config = dict(
    horizontal_flip=False,
    conditioning='class',
    num_classes=4,
    cond_dropout=0.1,
    weight_standardization=False,
    blocks_per_level=3,
    scale_shift_norm=True,
    attention=False,
    upsampling='nearest_conv',
    residual_init='none',
    learning_rate=0.0028,
    batch_size=64,
    warmup_steps=220,
)
Rows from block 5, named by matrix and row number. Each number is 500 + 40 x the weight over the matrix's rms, rounded and kept within 0 to 999. All counts start at 0. Numbers have three digits each.
# emb: conditioning projection (model.enc.1.2.emb.weight, 128x192), inputs 96-191
emb.0:480495525468431498396516437490523487617562462523462475519531456386508518478443540487580460545521518517494524524564543524534485510531525500456471380516525495570484515519469480450466505534507524539443430463510600550465506443562477556494461487531538516513521431535550512508509500514512502559
emb.1:509504530489468470462442509537519481513422498455440585455464519495485506448548506471453506543444452516511511540455475481499462498466551508576535494523570553425487468478485446441542481447489483562534493526449489462481466467528508544464529510493440508464536514508427486498486477505469454424
emb.2:479474526493455456477464508505489487564516469435444463420539446485442481450431508387478487493476429453456460392517498492479520493488546470553565531499493437450479470514465450470513503486455500546499475494396505498528454492481526533477533472494489487520541549514424485534459474564528473436
emb.3:458495538489437444499485497539450498506486500433497498420466456446480477421456450453426554518462461451471423475484464463474516538489567416552506556444478463464522507502446454480470503484523539555474495476461460458552444572494523517433544439467433489557501550462439460444466409558506463413
emb.4:508456556486400435480421475560405510564441530451513579425411419491446588427439422496473513454444477481430486423530519510483505444513601442534561462538485464407475430573399437452429507419462569571438516457503545461492443516512500563393530362552447441531520545509434412491396505585430481464
emb.5:554460535484383481486453492512459499477395550523451592462477478477461557471547416466486441427454422501409512449455453521438601472435550428539597494536506498459488445568439422493451486484471539601425528479427491477499483466470483569447530433489484445513529538516468430549427441617456483470
emb.6:460515497511511509510504511412550541493521550552497508451491517581433434482493561528500429410491514527554432424493512521512691478564472486478524438541508449465545537484460528492519456539459406437529425512506561490398489437478488465549478485564550561501486443518518542520533527517514512558
emb.7:513508591432372458464432466546387527523435558393432471404444439464477583458477375486487428416432402530449474459557532563448542492491627422551539399593552468386548455579472450427388564402504545608483511492461557416429399439474424600386545440557488454602438533491420425470460454637417445429
emb.8:520512539496430463490435555537459506505423535517473515469473494529454530459526472492505472507491457485499503529543489463468471481428556432480560480538467463474501432544481478478484541474482540587426514450487509438419464535481482574476531468517484487479455456516496470493464466556459414485
emb.9:423460505506527490461477540461474487498506510485550417524578474481488431509509497554448488503496519490517462565476549473519523419531508461477469462431494517500483526473522465576506462489502519428491490466512466485528541578465518453459442549495444571497526489489529470482494524479471526465
emb.10:499466550481510475441449481487491500520488472468578457509488488473425495560442487498457455442469437505474482515439442491497542480481556504532515478469501435534442537483495489509490492478465570551484509516522400470513484502491491506460466468488478481503493460483450467495440565513484517464
emb.11:529503529532520484427443508467479596550541406561522495542505502461507498515500512533482505563484460498476507490463517545516419549520471519506461499463483435503401496506547480475564446532525521451508503469489459530578535530443505518522535503493495544482590479511480522512522477418587508477
emb.12:509564430504558518472502505439539520481538478505532482531500537514461488511482516495551484479514484515507435454484480546453617493548461534477582461543522413518626561471518483492478402507477422490499426439539513492427527431518489489511410487530559596540492451573534542508461475508506489523
emb.13:580497556485462463531448527569463516460458537465507513435421441495476472446444440418448456526480442449457415439415421517445576428473519441557557519532483432475495487533430459447543494500486541557445508461456535440517454495459490587487480450502508524600477478514466474499419443617485477466
emb.14:531534515516514491471489555521469534528562451472518482532511494484485494475542552519508568546512497412547501535500501477542423483457513511523482540416503511542437503509489462477549520516502540526499524554493441506575549554487559446517499484522436452476552526509498529483539487484522535460
emb.15:519531499506487524500503488420506545533539570538508502505501494495582431509522516464523464502496494552502514521496512484519520523472499480515551496531547538492514497446533526535535535462486501495540504484516481514448530459527516515504470514508538509480488497459490444533493477491534493493
emb.16:498542542505424478483452518490444439475452543490473495484443474530437518488482443513453471498412468487483481467509479608492564480524529433532560457509513480462535482557482450502489509468514527500489432451471534475540446476464479591462533515532496506437475544497445496556473451559459449473
emb.17:486451541537462480530503487585508490475495468455593512453490459478459388491512454476453486464463441494453443440481518460462496499472537428518550476590566491469473411497469492445437532489410542530447482456476521466506468466497502593503510451523461509500484519547505461509415525557479467432
emb.18:490480545540414489419480472499467539490502443518539532456508461435523498432506509445427505544494438481425507495539476520496358520503557447480470541477518506440453453493482445412422580456485546555476538511466445440533462559462483554543585441511463471497529488440524476465452510511510473438
emb.19:478517562514441483417477532481489484559515436478504441415480494479479473445470501483471497518446434466476429474479531538465429548438517459471426456465475471523461468546491453483486460472487503442450475485501473499554458504509565541500527450490484496545496532505552501519452495482460495498
emb.20:572528519533496503513477527560438497520505525491488553493475531532508552506542452525498517445459458560441577524558518488527550596526491499528562434504530503454507539498458523523486451424521443543474495426545546533463545521530475521487453503488526498455489490567479528546546499550480545505
emb.21:482506520436431432517500467526474548565518488478518515498455466488506430476506489486479464499485514498472450524460464536451442486526564471508532519535470474498444457544496476486492531519468561514507540490492485482504458546442529549539550507470461488491463499482472449501466481486510463512
emb.22:462481481553569524549520579441487523398528539524527514508499508559485453487490526537484512496498491511536522500429484429526481495496449459519491557443491485595469542438495469508551515475509426478509565516528482529461477542511509490537488580437485555480463528544539599502479500433548495498
emb.23:525460526462359505502381477526422522532457555456452521428442449467450534462496428430451522512424443509402481435488465489440558451463527396540578393617539429430460466567448388429442511393502557544428507477464566453487439465547467603395631398535521412561519499483425442532475484590464436456
emb.24:440493517514555468563479549465524492535443488491503460478410527481463408432441480417470551477447471511474451461508480498507652502462535429480546462462530444478512507471483485487554418512476450511489546528380458498474500449504529485437502500517537575524538502467487501491499416527448465494
emb.25:513507570494453473452488482532466520556440449473449504454538455471483485475527454450511507511470441482448522453496422492496435524487574485473531451583549488442479365536462483489481479440500530489524546456493475474540458484506514616427575482478497487540426614505470501522478451511442457523
emb.26:497433501468417476473474524501571491517553455417536460503466457466448434480519513459403492518519507379479416446499457563467435513489583478466464438471531427528427483515471504393485470542468495549499442502414482462529473559455511518517523448462482520479463474462624512491449434515499434441
emb.27:517477533424476437490439474592422537559472499461530486443468485420456501565496482456427492536452414467440477488485435480445464494495561490553491564492486465473375443507411449445461533503491570552447517470474397448544449590490507631435486437439453480562526526499459459439489552508435497456
emb.28:465453573461507448483479454526423413521466466392552462467460484539520465567499467468466463407475470462445424478479416525420571453461553481528567517459491459514529515568433456480438493467414524551472505460540464452525522495534514555485403480485470442536482429464476492505445552564458418486
emb.29:524480507517446395476513521515531527516467506461479470433416445491453442489497507457448405498486514378466432441422407492460456431445579444540558568430452510548418465415475466465527501551464544513441515479463409500512428603454456518497508448490445452503470542413479522474411449508539438420
emb.30:501492570488405471473461442550456457553476585497464519382444491430494528428448472456484537457470413498439511459516514562440499524494553454558554508538467420419498400576447451459457572452460534534449491451475541450513392481463462577413562429508452504523527570461455459491474458529507469468
emb.31:498486496464549480467547492452578467463600490566531507507484477499511518467500614535443445463533557516497476460449519524513385492525495478580441544545502468571467426500475452526497498578487510394507497476543462525478426490488491480561544524460459490513419445460568504503451511447521494539
emb.32:472481494534464460487463534541451513513469515479522453392454435467490443453525454414465507493452494447482508478452471515519508458478600455556564549449518480447420436509499453469493473473456538522505580480458438498527475544412490534452573439481477479473536586466515480463485468541507437449
emb.33:508503497510452443492418492539450545475443570400463523458463509520487497460500415440462499505427470470466508497491519489513476523460576433553490539480581530411497415590388419498480447465514535524451560508447492496499492561480505565402561428541462486517520562491471477467452477571546480409
emb.34:440542476466483481523517506435522532449577462550525429511540502492477450531543515553393508546545503484528442516416538470475441431464470503429465544495468484552451506478519498425568446571518502451497438490527479522517567516469532494550466518510537517541521480458545518456475476422568474552
emb.35:538473519506483461481561466502477520465479488519481448448465469472469467452478493444444463451432477468449438432460461552502484449437566409572564537477460452488479472521504429468474463453453527534420557478467463465489438518483493507528511482461440520488462492479476482438445469565536465466
emb.36:495494553486473561444494455520478469567542526507471483462494487389500538433501456455500454563480473511460495559552571615543513534525479505459472489586528481507527555544556547450455545502553530535520414488493564492500553484507477567416486465491526478576544494560436518474520542575538518575
emb.37:477415561443401428464461551525446498514488541454464504494447438456489503455472406462450546494457424473482520451511495525532540459520538400503550482522493480434477513497395467432433507427493539534481513460454460456493439533431543547396539459528443487490511561487428484505454443549448414410
emb.38:536531495557531487515475584472476551449519520503457475484532513530493532480531506440504496495538527506517510554493480509524553517506489489497513524451487471520567558439484485506518491501493502546446528522473497512474489505513492447509495501523519540507554508529466506518516497537528560504
emb.39:577456518477468476457503392531514502436440552485571477459495503468464490538496483453485474496473450509468450489431476472451557474494503458502483510477456455524506509482512481464472479448468523519521504473493491461515513493515446527503466432413463503483476506483491535472493490525443464501
emb.40:523513468503535506490531564487515544451502500520521469507504499605475502517515557545466485506484486521479513505451528513526526529504487525510464504488499495487512518482499501482494480534488484477466497483532477525486486527496523455471486534462477522439543464504529522539494502491537473527
emb.41:507484535477440540453525502535447538582478454566454468520537542393522550427518508456486521560502468531501508545502485500529422526532505511486433503520562520472474504550512522494484471463503498516538476485498466507532522463500508549524575504540509527508546514585470502466494522482522509558
emb.42:543466489470476470530504482453528533454455489546474477532525484487482548496527486497444529508539455459512472478447493500548450499466492511482508502497513497477490493512519477491474498488522521519486521511536456486550478544496568449503519498546512497507495516477490532511561495466540511473
emb.43:574468530484427493492495492524478472521459498497482474448451476455456487454468478443438445537449413491485503502463503544446502534438579453562554488530510444441526462525429472443457561503485517560421479506523483465503456564499477573441522480517506460495526520476420448509460492539456474487
emb.44:447416510438473419480456454539418423542493491447541418399475395501446430577416451447456451457461467414464427459429451530395622392502593364518577497427431410483562541514479481451445498456407577535490498422493514409552518515497449572396454484471471481531505441405476406438430504555432448452
emb.45:553469474444473484494431480495505511493515569448458406516440486535484469491479464499430474475447508446441423458415401522444535433498542413582511572456444453466482480513458513433512536490430552521468568465482450452491438520456465501509523463465428518495462548509536477438409455516494426482
emb.46:480495511476418421517476539509458551483467498479557565464431450468490509519514531440464523457527458503449481472497442545470524470439563472536512457461583439486476460543447481437461483481456488534526517477436444466494449475491485571478558442552470520481401559466499502469447469535512496518
emb.47:497497484480467468490479497452510530469453614446546521478466514578502484421585505471503441458510482533463500472444473540466572463415577432564551524511546496444543422487489480480543531501471514575470559525457427494451442555449501487528520496498457447476444562462542478519448407515516442480
emb.48:449470516536489428477440541479477545532471538394574440469468461563451462461454478427458514460448453480439497529522506465501585449529595454529541465471476529509543550517451453488398454409484525502504496516510508424554487493484484512444507491512488468465486509471441498533434468573440449434
emb.49:522490504460412455516445504565462477471442555516599542424482463508423488535433461450510456433499465536508475456520442519444566492488557492626586530503531490480464503523417484474507506435484537506464512470452542441493474447493485531475478474465456493515485493535426433550448476564453456495
emb.50:448495467550552542486470491449531438552476408501503487521488523410499485494477498541537438480470471498489493520480537546492599468519472524422499404532535472467549630519524477458459468441552433524517445458512610505462513428543524529465444506599618602496551417490486499483553475552469544475
emb.51:529527390548554546532538567446503522444568441512574449589476502562492440548525520569461516473527545453563472530402453501515516506495498446453490588443452493569416542425442469515607458540511428454512578579513405547516524534537547393643442528433490556428495498480589511513513548417577465527
emb.52:433469540495523505468513504480518459561457517552468570535542500528474494482489540505548518479528574586485556462530540516551553466528462495495511500460491456512520523473527554558539496519484497512447490452553518558499528495591457454538495504572559558492409486539531525534493528513513518543
emb.53:566449584441457426436384517544396460536458524375436490373453485509454516435427389438450512417439398457447434435439482522493561475460535455609585497474489476357485437557411407466380538408468523569428519420428486394553394570434424597393544463542498459536491587466403402547433442576423449426
emb.54:492470498481454455485465464485517513485482458476473488419424478496442497532462473475412491484420482506514450503431489484471527487477546428528547543548419529489461452518473413491507565532464559538472519448474480435532437563475499544507531453469454495519531577478500432524488407516511486467
emb.55:515479539493500504437447546508440459484471518483458426428466494484446420520498437458433500517455466460484452488423461518461525482416555461567485561399503475442472462504446435496510467463478537523470533550474481453573464533437466490458520470451428467528537504430443494498457455472518456383
emb.56:524492556473424474422480416530468452514492526425450528464471432519489508414468440404468424486403432476429452497526466498432477476449575505577546486488466457427497456555440417449468502455444529584434537444479501445522408484476463596497581374517513450536464522484483482489474430530463440454
emb.57:534504589454404448529405474555363483501435571440414522391432539493463493436523439467449506449469435471393527418510470530439494479378558457538569536572555459355565413615418470447438454403458551541454464515374525487440425464458458607398590427505483461580457570459416392530460440604444396467
emb.58:559490528477421486468413475578454506454430563453445541424427480507473499448482423420462516503413463418400511469497456459440562434451598478582618478555500432461525442577501425430453503432449548590433539396452595458485443487469479548451547419492501432552450503492433359473445418657437471441
emb.59:492510498502458497551495494518494538427418573461443498424479476555476483468538432425490494481464483466487504499418456456533546484437545447576555551425500508444507516538503486496495508428559493524499529431440486534492510539529435520464462507434488459490519601489424486488450465528465506448
emb.60:552465490441456460460415464542461428475518520449484482450486472456466435531460459452418517462473469421446454474439439498460559483499546429565582561480427480478481475517483491447481532460420577473469529409504435430510508528456445535429488449431440468538503481474461463445479450502469437437
emb.61:513522585455450426555455474611498494484467600510451487478454451563445457487484465444497466504460456464468519457419433503440539414430563434554610528509474471464488463592489459470444475522472595574440507433468510476503430503457422582465548435516467466555501524434380466451481470567422480468
emb.62:600515578459450423531471476593412495524356621445397555456435450507483534429546461471455528464448481458370506456541465485485559464444590454604592446539541555397584446558484488427451535398452549634443549499471503471476429513461443570422525430521468536594464546470384455520436389646450486482
emb.63:544546463514532510489483550454535496481554459553516474471568526498460436516490512538511481498536418498499410480435545456508538469547442437454430486449522476505468520458495504529557433507533443471508452550486485556459538500559503470533474552489492585429475501564530551545483526453518524508
emb.64:504471548477472513531528517545506474449489525490472514476480518541522556499553540506482510516499461435457564473471502488504454483505487461502476500511460470550547511517492494520511507526475474548466490512493509531499492504478468482495457480500466526470427479552510495539482466510509463512
emb.65:497477487461499509512539443487492482528472569524489481488504487526515504502473551509553462499445477539503504531482513471474550448465476498495556498450514537465535527477470547463516523522484531525506503507549511504503541487499539509492514528479494484469495470486460539488549533533500523490
emb.66:480487509513460510452495445489511454536533438510500483553496485471486489518462497508562492470503536453537442460551491525507476479507445486495494488522481476513496544502532486568479462499491503459501528456540451515484551482473496456497515516517541535498519461507479528492495553483453528540
emb.67:465539458519503585472522506528471518552501471553451517540542466459490498494500524456525504556503482517513528529502584489497463529510465519486454444514497501415526532549516458504457517498540466542472479457514502478472498488501517496458488521551537490537522455527436491448558478541514533486
emb.68:482533504507495491489496478519505517518525452489485483467504492477503562486497505528523503503468537532490541509510551564497448531535486524492466502510513504478509512513530469484492535477564512525503509444512548478527515483544524517539510495514526482518532496553490512551494514481520493521
emb.69:535531490506437551489491496492567490504476511570514541530532507601499550545492489536565454442515503541523570506510449442523501519547480538495491441520490535477509491500535530517529483463541451518543510504568464493503505467524560444494479523497525477459483519542516456554481602440456500529
emb.70:505474490466491517523512531493525471521480543501444558476444517526457489487532469511479474469421508536544462428491500464523529498514504466505518521464537481487514485558529496498505474509538482517528447477526490503483498530521507553519486522480481534453518485502491525527491522467485481481
emb.71:539500499458513497464489451532507488525476522543408525489471506495527559429526435516563422506540513535491506474557555529478484533559470471491505425578467487519562539505549502503499518484508466546536515505509543489468487457548518521503504512573559506534491452512456468464538500565449536560
emb.72:541530518495448540545552513539529504488479551442488543548498534613503468484557539477517503547514550536540532539477519487525485488505475524475520548531527608503455421499492503449534535467499454551523520572507549464492527453497529479545485503482484463492490516539506546481508507517545513561
emb.73:495449509481601436517524492480484471430537464538552421500490485548443466520523487540513450517492481405489420527466461492465572480472511479559554554409494462507529538463463486454515477464447522491466534449543514496551541541466513457545463548449517525446553515509571527495485547547481483486
emb.74:494445465444542459553502472518520449475448465469552455512524471518488463527486451533519533459468568492526435439483478492495596455500478495523549550432446466490542578444483524544511492500467522469510543457481495494477587505468456457475449564461458502492541452410508486491454524540501505513
emb.75:520526454523499530477557510526501500492506510518488506497456454539529508467484473548572500535518521480487429518473535433500512496445516466503528517496491517494487453462476462527518444500470487545481472512482470473517509527471528505464508530486496526490491516523466492507457507491526445479
emb.76:509505537474462490470457514514488503545455491511482558456469473544498495461479491465455509488500479539496538471509472527477483506454469492512483497505497453472566507513473467510486490542440521514461507516478499507469392545506485497480493486559445523472507497488542511528538500523493517500
emb.77:560520521536478492500506452443536462475459454503542531533522487551550482508480509549523511455506509513559481459447497465505492495512522581479589476546460491489507532457501523498498487524485482504541476462502490498472516443524465503478447492531572527487489477504493518554487561532520538501
emb.78:485471485546455505524533538473498546520483439527466508513511494491530493512486509500431556507480499511488488501461507493452435470504550511458479502451494506482532504509513446542508515516515508533498505514496522481534505555480522521496549530486506523436560506527481495495478504520515486493
emb.79:485519502532518540557508557556478499549528493441463507487503534450490558509514474502540563522506468500491527516534525573510513487478541555471410512548560566493470516523504534571519519496502517449511527527494511480538492545524505532483546515489471516530504474473537488473506497435439487514
emb.80:504579497500521503489521530467522469538484520535497519498458533532510549483490543524543506524498483522516547466505517571482525483533512512484462460556536548482492522490536500497483462503451499559494499543540512557537520470502524511499522542535469476516509476543496525531565471532497522498
emb.81:513542597465510513459511506491518534522550494535538499547476524473524500497486540495542491503479524526478487509513541478543458523524488479470480463530560475556540447525543485504484514489533486454536491472511515461552464481498561540546516496526510504546491495501525496507505511486474465509
emb.82:563480524505515508476549521479499503531527492489456488558486540487521517495496520473507526536570471522514593529527524487593430548544501531469473531485541517489492504525522521447519521508511464460563525541543527502571514482481541530483466529498496465505504515521540508493549490453518540457
emb.83:462509483542530550487540535452563564553578466590524491483558534501517465488477558561527541483516531575499480564482520567501511541524470528442410456474553494586459520486540507494518476549541489460566486476517519552502529516464614457564538551555552511500516496564582521487487484416504503541
emb.84:543571479485533498524474518498509485453507528448504452457488500553489407470469500466514527476493470527487484451492517536510535514442523476510490528532530489455543456478498507454458510521488508544518502496510481452467542466518488487474490440539497518526518547532477471493520487543488495486
emb.85:522509519481496466521543511482516508440555568517449512509498470564503487454485469499495483503593510519504517521468578533493434493532505477504492529472480518502476492470539497510461563539582505456511508539461498553499517469505463478508489491510500514529490516508529485496550526484529510496
emb.86:476486471464451462516508505484444506522495538505479502502484527489478496484526470543493505478495500536531545488439519469524460485490478446499507486462486538502552475549455472497482510525513496518489475530463483471515475538440494539512471531552493465453548537512467490519509506503505516486
emb.87:476476535502464508547437472457448550526421547489445590506524477498515560454512449526523509455444445521504544463567516476478487543487504526458516416616574465422468480515471501552506502450535506509521491487492620492446475430580565543503507525587573489544500484531502503579532495547468452508
emb.88:495521517514575471524460497459519497444476578517506494497533532527525433467462488466513515435495561543516495520473461484520542525468444516459510500540508444536581549462495527506473446546495434502543540546486531504522539437471511456525473531497579547456506467531488570563478432531499448512
emb.89:505536521514514504521479462535460459498484540516452525542533505526469443487494521534547515526540528531554532555504533496533462480530418517513547498534538541492554479444490451523525544528490486516514546539494524519567523513493525477473489467463517483525499498508512530525501513520488508536
emb.90:488513445517469508458592477502565511525539438507477465511515545486504509437496582539571512504561567494537492517498535475532491509532476531492442523497507521532533548443533516486562443607494540443510503487493540561463549484521526487553482522507500511492444472525595528465513466475552517592
emb.91:538505517462564466560483524524475490455450550504500531463516479504493538545444515516472444454442515502495470506479479470458582440473472502533552510497488464490522537520472476517497462484454515525467478508484539505452503450519499491417514491500493474471479485460473474549517450560490482509
emb.92:468503479476556464502460502437532470479492504497533505466495480537512483563472553440544461441482484515518485477514527484526544482469480551525514496484445501539551575508509499522488542474518459514468509471514585486466550406537523494500432543515508503448440471493541527483503553551493537512
emb.93:499552461536541443512514477500479501505515530484482483542487492506537503538485540559513461513575476564560508518550518502511470450505437592497487455566489524559511504493564525487532482516528468487492477485539555487448510485506531490520434545532503478450459423542507578534539535498514558510
emb.94:464538473506497503474500564456509562491507533492439512510534529471551490504467473548528522530465544503474520528525524585526480555499519461419461479532515477430557514484564514469548506510559440518468491485507504513514470463498566490509504518498470533483516512535501492480517468505487526520
emb.95:571537447523530477551514502501567495422559507573491507547527568603488555539529520530489494452513585520512536489508486489497527506500440525504489511516443507555481520479519482479541500541508474451487540513553498534430514438502553463565485557453542545526476488572502522550495488472500551526
emb.96:498499475600552526457587526418608433460499527530515458568548481546514449546538614520488478543610580494613446525442502485532561530583480533456457547469516462598490529398513565554556490541541479424550519509501452537476573513474545406570470562470516575416497457562589586478508501460601476509
emb.97:565471490523517557503528523521501471424485534460483539460572479523543539447554515522466493543520509525485533527494506508532463536509489511509533556530555595440592483474519469497469482435495503541522535540568541514506521530510516510514518558545477465486478557602502455538486540488487532432
emb.98:453516535476476481490473556449463534524514489503474469509476470493513471459496510488473521543486495451489473565471443500468422447528517501497445526471491511517509495502441488542489476506518527465490509482457486497561470573433534518529543547487458545477520476458498534461463506461483504467
emb.99:546515448517470532592500507439521539443477589453464540456455548555525511443548494511470515455500521529489488524491494476490500548428505479496525498513543558523540451474594497498529524453495501524560525573472510436409511496521518506509523487518488509467477553533522457517477463483520515516
emb.100:526499498484498459461530491506468522539489468501463457480503494520507485462503481501482475487495496498421502555534513524479457478517511454496441550476522494504489440452476488518501521524485545543480467522521456484526458490457522520513531479553485510473533499497442487491491506485488531495
emb.101:503478478474487490496490513490520528540520502463491598450544523499564487480516480511489504532583511529513515503501506515538534549539494481470508487471518550539474512540504478512478501549499476478522524451534564478521513494496549503523515533521500501472489483528520537477529471451509537530
emb.102:500477537489529508517500473506520501487485588459516467516458441562499505482501543486451466475505530498496487514470483472450520498475504495541525538484472546542539535484448514456482439526511501486522495504501485483470478410455537473517490515487476555470474511458488459470481482602537489512
emb.103:563522508448477513472500467558466543509510511508561488499475575489456494505454505460550455517543463527492489493484486436537463527521539492540534556517454460470473470558546509465519509542449523533529487481533476481500516552477499509520564475483525474509409510446529521501502507458475535473
emb.104:549518500494465439465502511531497493460505536484549490498476507566478505453522476528492512509526447497508511484543478472495519448484488470587527570471476464518535450457438489517526517462449508528501543508457501517500473537484502509520499443498540521513492508553520522418442460527523454488
emb.105:496548520516541494484565463520487504481504539522514527502447483519506480530500485494455472498462508463533491525532461537531480492512510432495547523484485498495532480519520521555514504509469503504492522465497529513534549493502516502454506466453527503474499516546475484487409522494513499472
emb.106:493449475548438486488519588494485475433475479502464504486477463471516449483541474513459481503475467505492471524506467507528443543502472505471497514474524547459463436483500441491450486482522497504424484514530486518477510540467462519506510490572443510478451536538500470491456524486535516508
emb.107:504476505538454542515535534472494524530551569520476577487546521508537467447512540515508453529489512501517499528509457501557436531572481557465498425562555495454517490505565539514494479507539511450553470481492541526478504490488525493501477531501477562425508473499499571470567518485507520511
emb.108:513465447490505464516490478528514444497472505561566527537500463569537470573543526511560483441536544524556443510498465458463532490491434508530550484517515481546471483452485529497505542488512523472510536503535514484464506486492507499555486547508486484533408516512484520492512508499561469536
emb.109:531447547504514544440544542440535454506510500499502451512486505532515530472525549481507474556517487479478488510479503516504521495496488513549460547439478481519496511447520500538525509522525474551515602476521416493497526523488459437530508471540449489521486494527569466449523481472539540491
emb.110:496520457521484495545540532470538496506524484503472523556498457499526534503552498562526458504499505552522526504501520499464407500529465500473460554563515506536509461504506534504529489570462491545578436505534498536420506512529532503528457503499501476474519517551562510498509531486477550467
emb.111:551534472532477512530528532479506508376482571509537618528516532634565547494554534561534508525542564528489487522467476488534478448467542559500463564511530497509566433503494490487502535537531518489556554596512528531462549498462531440546524500441496475502468531511536529533522535518557503498
emb.112:489504524524565516546502507533506515491541459449508522543458539516509476517480521442519539478524474484561525533531549478540504502480518484477513473526494502539493497431504539464552507501518491490521471533501508467505499514500499491525470579441477524524504477442468471498536529485498507519
emb.113:486469434450497482573507447466570486409471531523521532528496498561507526524501485492553496493501499530499546545500515393529599451510499479542547526534491490520544583480485519584510525469480473499495507488526517506445516385517471459479432506539539519461476477480464486547496571474490504533
emb.114:452474515495479461530448509425519503472473518453507483474527471494492473459459529522535540510470487499493471497479491512449521444473522524492513425467484479449529481486477522522532488487529512527502449483539499518465501485481510502443471499507476542450549487477449548474459487540497461509
emb.115:479529509492464513526510483527467551512478444476501474479493545474483501490471513549503477511482507519421518487508528472546489525496504492440524497507485488508530484515524461471460494499486461556470499516514457443448455516490524515476522490519515470481424537549461488471496438462525512541
emb.116:481496474482470462485435494497468498522480489483460534466498476481522479509478485507501487539504435484459527512504486497528473489471509497483541499501567505465495498537483493481471537495526503525528464490455495509538456523528439528461533510613470497540539519496432476479520502500434475440
emb.117:516479526505463553509471531521463483498545472498398493505488525597531545458445502504507520475471519532552514493528528567529510514567534493501501466503520568409509503483485499526494552465520494532484547536522541470491504439497472509513532483560533530511492530477506473465520511467501506493
emb.118:502473467495503512504526482525564512478545503522504520494500502523517473507527517528519550507504508544552524551506480500531494484545541428479451451514460520509524538460555499503512558514480485488521456554527540467418460519505474483541475527532529567474513467512524533564524515465507492484
emb.119:487497553485540504517495449518483495440472500587499461455511503545510436476477508533493474538434506502490540519524504462535440490532433546485486512481499471450509521432522499488573483500480558552493544446448472446454536492507497485535455503467552516492531498502489535557492511559506518472
emb.120:457530500524488549471474482522492475543502479468488505514489554546514500487484536502520489502506485504480514528548536509483404561525462507484464506533530525501472508514524499516481514524486469468518502495477565499554459510506476481519532484499455487505504492551507475501522559497488559479
emb.121:517504506546484526499499493485523483487490511495489563454461477473500516512492501541506525530542509505525446517492546488513438513579478515474506461503515494503453515505545566534520516540514491496563460536489471555457554471553504516538514489529490533516509557548512537522503536528476530523
emb.122:465463474556481555513534457513560456508471537514528505517492452527457453469494504513545475551494512463555462495484472476551448506491467486535467569472541512553514469432511523503496523578552473483539510499470515503509547501465556460581561496489530535480490556551539590495463493493556563469
emb.123:544501491557486474532502510515491501473493582487428577470475541590543519417533441559473521510485508515498517512480497549520517494470517494547506544493554598435531471473524518532510592494567497553526576514502495483420485531549488524490544493427474492509464559520479465502492513543526503513
emb.124:488455506538485523532472507493534436508491476559487492528515453492505433509469534526491531479449473485545498549442503482502516502509484568467478484518463551511480508450498516495478477523523558494475442522516538557538566539533549480521523494495577486463550461480515502494490467457551484502
emb.125:551567519477498535555483430530458475457484561516494581537475513579493534485509466526538434486512504551548460497501499480500550470478504490558539507535465554465601550502486502521496532518511473510515505529507517467454461431528467493479492490504453477546521532483488483499482536527499511528
emb.126:567475460487533502474524462496531479460547536537501467527498464513542579459482526493553528537569474501538507460469501483564472521507472483530519508518538467518521503490530550488490517517507450476503510466552470523508527457499468470521485487504464508556528522512523527494538566500471523500
emb.127:500463449475534483551455499487505544429505508536530495508511455561488495459486516483528513498451490512515516506486477502538504472539509480555532515462494490495571493495495509489466500520482475527488468500521545472516538499480462434519537497480502539436500517440504492493509505557495567500